A small segmentation model, trained from scratch: adamw at rate 0.0018.
Rows from block 10 of the encoder of a small segmentation model, named by matrix and row number. Rows with one number belong to one neuron. Each number is 128 + 24 x the weight over its row's rms, rounded and kept within 0 to 255. All counts start at 0. Numbers have three digits each. After the name is the row's rms in percent of the matrix's.
After each neuron's rows are labels from the 100 images, of 14976, where the neuron reaches its highest value: "strongest on" is what is common among them; "patch colour" is the nearest of a few named colours to the mean colour under the peak. Only what is clearly more common there than usual is listed. The data: made-up ball-and-stick molecule models.
# fc1: MLP up (encoder.blocks.10.mlp.fc1.weight, 960x320), inputs 0-159
# fc2: MLP down (encoder.blocks.10.mlp.fc2.weight, 320x960, transposed), outputs 0-159

fc1.153 115:156123146116113158116105113169116139169113129122139140154143182168125124118093123131143147103103110109158104141156091090163125172163164126142112160133154105129098150128069113096143129172144140154155129144123083084129119151108163157100128115126135141113131105131156152151111146112140111098123125060157124127106112117140111131122098114141154162136093115128151093111137148157089111134128118138188164086131140172101124097121158085136095109121150152167075128140140109131121150153119126
fc2.153 153:092127166150151105131103116118130166166109135104116094141105102087123140160101119093143140142144149120134131131114147096139161107137100150107126092132109142170105121147107146126100097166138151151150086099108127113168098091142134107154094102109099142115098124107127105152105117110113141110159105095105131136151081131105136110149102168101137118178133123143164135142161141130153141167158152138155150162101112147150155158110113104097164162153147151160149101148135098145112120192094162
strongest on: space-filling
patch colour: white

fc1.521 117:124161142135117108137140152161114138116148092082125114106126124091120149144131137136123075105109151092171107158103122170070119108131093130133149130141099112110080139139126117098124154110132179150104129168121145177117125138127144120116164146166107132145116145098105137157107143109160166146159135140078136104131124157108100131102119084096119116111142133117136122142112124104170121152139116157148128085111103108119174134145164097117132145115109149157152146137083148138107130135148093
fc2.521 131:165087107156159099143120172112106133110102123140135079142109123089142092104153129147164124110110109124111119175133155101126132144104119105149144137090131093202113117110140115152140146108143143091111160086158171077152100160142120084155104111117146140113135140109104118097104136123156125154135164125143127169110131113099158088098143104090094112129123101113142152153173141133131118146116110083162144113066134174172100105140145139110100172122148117143112126130122157143131126164146170
strongest on: space-filling
patch colour: grey

fc1.746 102:102106144116147125159122122151092132140134156151119143110132114169112149129126135144140106102132128166113129112110121147131105134121110103124094158125117152131141165120154110101158131155121135170120150197198141159128153113123104085162110103136131126164145109128163150117164112114121090118166137143135127106150132152102123135150109133114145105139169153123165158056113171157067137130136096146138122089112100131153082131078094108138132133117117124096105145166150167138106142113108122
fc2.746 085:112113115148103141117123111114141113130109154119114151121132147151133132126121155066091080132124121147125119121127088125146150119089119123154117123116148104166089147138152111111128093099144129108188094162101100134101103106124148122169140133125180122144131152096137113144098151147125113114161114154117088093125112147160151129128115066168178152144145117120109115147139150126111138140150125140139139127106093090134138098114116145195146137133059105168113160118116180126183138134076140
strongest on: space-filling; balls: five
patch colour: brown

fc1.84 093:127136162116117069173112150079089124133116096117112095148108114153149094147145141142115126101135135106170080126152142142109153171125123123152119123159108156129088115113166123169132141116145124117101134147171169134130134123138122129100109159169113129101135138108155124099152121135087168143152143164126137121152158150125146128066110115105113132159147122121094112113111090133132168124135133137150168134125144119117113134122097105088173128145119094111083119105132131141141143132131129
fc2.84 084:136127106121060165133144152118178084161139134112116189113176147136129125116109153113082106106124125152124141119149070142117150114096103124167149124141135096162108145125159111121129114061127114079144112115136110103077111131143116153139142103129147121167152138091120137110124130152110124103124107111120092120138099167130122093103120093152148176154164108119089079147162135127115146125091121139168106123112114138160153101114148139181120095115134094132157178115155195105152148109102123
strongest on: small balls on sticks; balls: twelve; balls: eleven
patch colour: white

fc1.583 082:088138166148113106133121127109101128148128072090140131186110118151112113119066105101108140153105106105123125136120093154158136135148106112117115135136120136100152160130126104130128143139124116174153076098143108119116147147121081152122155119134132128103132108129086109128128126091127112148150123065143118107141149152130131139099133159136142155105112148151170125146098133166140129127170146153140119128143059161119107102136094071130137121123131147118130160096122106124122144161159104
fc2.583 038:100128118109137129108150127133142123167145150131124124125134128096118148124151136146148124142123142116123151124147137079071117099148107150146133142160132147145119146155124141172101135150114132112123141058097120085123122162143089098169119099067125128115098122146129141173160120116091124178122128129134086124142137127111124135116144150129142054080103097143114088165122090131170134121122135152085160129086111121184131141114141093120157119134156131116123155135141088142100147084114158
strongest on: space-filling
patch colour: white

fc1.608 100:109108126119107158106124152139134140156142130102171109164147124139110126108121183082102176118151090120089156133142111146118126176150147107137121130120135135119144118123094103117154101149135094151096152115121121048158124125097119158148111140139160134126132117105157159143134157100143105095124106062165121124144133142159111130079158166140156146142149079116107119136112126150097152110115117154163118148183125141100116105093091110116101140089089111118092129094117132111111150150136147
fc2.608 108:113110130135118105135128131118113155142125163107107097142096118088105132147107146114089141126112124117124120131116161088124164115131110143107100121136108163158111101161137141148120141141107136137132114099107127079164118118172153125153114081133090161118109121118129137136167113107119154120149116088122146129150113134092126114145111163114105104175161099191166109180166161130139132126137145105155164153079136174149158185131122094097155149126135133136143113157139126141094129143116136
strongest on: small balls on sticks
patch colour: white

fc1.148 103:153133143103109182121109117123147169133108167085160119156124148151115120110120138117109144112139093116116123142116130120152108189122131071119107110137123137135117123141101095107129119146144132133119112131093107088134151144097120148144114090108173138095123148121139154144155126101148116109104136140127126138106140170153117111053160124120149146103125142102157089124109114134100156066145118109116136095157121161143106125108105101133129109125092121087108105108145113087128149170155140
fc2.148 096:102072133138169112125100108115103180116094154109116113128123125116130106161123149125111114134141147116121127129100170060147149109154132150105151101102090122164140100147117137156116126144111158109126114120120136085157084125139145136159082114104126120109127135099118105138147121114116139112140148121114131164155140132111162111138108132113112073157137106122144132165183170123142119130159149120136149162107166163127143146159124122114154164151140159156153103133098125158135139161121155
strongest on: small balls on sticks; balls: twelve; balls: eleven
patch colour: white

fc1.549 091:075131112129110072139102107142129093127120102124120120099161079153107062157101185149107157112125106141141068150154135149102153136159153127118102101169106131145130127126119067111121170121153089150104138096131145107154147147183079139100129135131138108096115171112138124143121147134122161156103103154127134090093149126134139106079194129102109143150117145193090117157103108143169133127126126144161161148180115154130117135094102131207137131163101122115099160141098169107145134138083122
fc2.549 077:123153124087106140144163158114175062169171133122145188099126158143153120118141136124117117109114135134140154122160095112100133138136131124127119143175125159125148117149148154132130100097119082118127157060124135103082142176144103153143135117094076145138129115155126164153176115138112133110089129099143096152127116147107114120087142148124112174114128123136106113133155080116168151094126125104128107126095129138155119122131147123106125091116131093064138132107150135104065132094161123
strongest on: small balls on sticks; balls: twelve; balls: eleven
patch colour: white

fc1.642 098:120139141139085165133111159098158123186148175089174119126124121131159071113111177118090129154116104130114183133125137087136119159170172133136083133134162157125110132112128106121158172154106132133113127175119122084154160128085137110102128123145133113132149150092150144131186124090133122114135093124165122161149128134169119130063127156126154150128135124094157119122127114103133110111145136142158158119133140162096120108123097107119115084108137122140125134134172125134156152166161118
fc2.642 075:085091131170120105132098121122123182127104163127101061133099117105130104157105146095113119147118128108128123137127161086140158100134129151115129116122116141172109117155133126136112146135109142140144122140078134085144089104160141117181111100141106161122117133119134085160156132105125144101170130079102138122161109147120139110130098146123111087166153105165164126177170172128135129137148150122148151166109134166145144169135102109117165180156106127156134108164116135149122130116095140
strongest on: small balls on sticks
patch colour: white

fc1.50 084:145142123136140146121138097104136118142122121156151108103115133096102118109111171110147119114113117110115074154103167129104149112122130130163122101137158167115117134125149100168135174139121106120092153162134163177156126158123131124130153107114121136142143143109090082132147127099155149143165121121120143105138103139090151144077143132089107129123093110171130075140085091109130170132184117156130067129143085166139100189126135109147100171144108137130090138143091152111110123143116137
fc2.50 077:139156132107108139132165159126166072146174141120159139108136177123155090107123133160137123128109123121129152121162116135083154136118116118161146129132139117147128133118166161136130081112145059092132126080126129116101118156137106143139125120116148135125138119135141148110151123158113121135114150127144109172110102141105151148105138117151119161107105126151094120125173075133133133124171106122125095090084100179152124094133138134120120085119135102080124141121170167097072140130154139
strongest on: small balls on sticks; yellow ball; balls: twelve; balls: eleven
patch colour: white

fc1.453 090:114113146110096165141138147190098159150144131105122139122096139149134109179147113102076120104121152116134146136176107113150169159164194115130148141113130111138096174138099130106129092156103120090112159140142127101137137128137110128116100148098154132115156116119098168116132080114131110116150124143125125139138163162113147111080134180163138116106143174137143130157148129150103121080092101173122145121183136129113115122130144121100160101157138114144129143047119129099113126118140137
fc2.453 047:128079115119120079135126127148139164168087165118143058125058100115107119122130135106149127127126110141143132171113155120124146134127107141109138137144096153151129155129125149139124126134153126108165116101115150100150096108142105087156119156150136160101124155129114127142140129133107151102145150124125129135138106129130102143147105136112060059122138130144151115165167148127191112129107145114139170170116100181154121144122133120095158164138133157138112103149138094124115135136129155
strongest on: space-filling
patch colour: grey

fc1.139 092:124128129099093158118093151148132095115168142076171137151140115156125065113119165085125197128101130160137137135116113161141083131161150132134109135172124120110111095110124067083119139139116107107128136148113163086091170178131097152114156108153183116107100123155091142137135102089135091137123091084170153127149146162150128119078148171116167141160155080126110090110134144120141114106142107142142144118190092137135172137112081120103140106128090135125123135145116136137143126150137111
fc2.139 080:113137125142107118148126122109145142128133142094129112125107109101094117132097131082123160134120125102139119121126130099125148100140107163110096111144097138140120102149148157125110103139105132137144100086073109076123126128171123113157118104127091157125115122137143130177172127104115135102131124081119154114155102157095105088130112168110100115176142106181164130146184146132159135114142155122162145147087105158136146176149113127143173159133124114136115119168112143128078145133085137
strongest on: small balls on sticks; balls: twelve
patch colour: white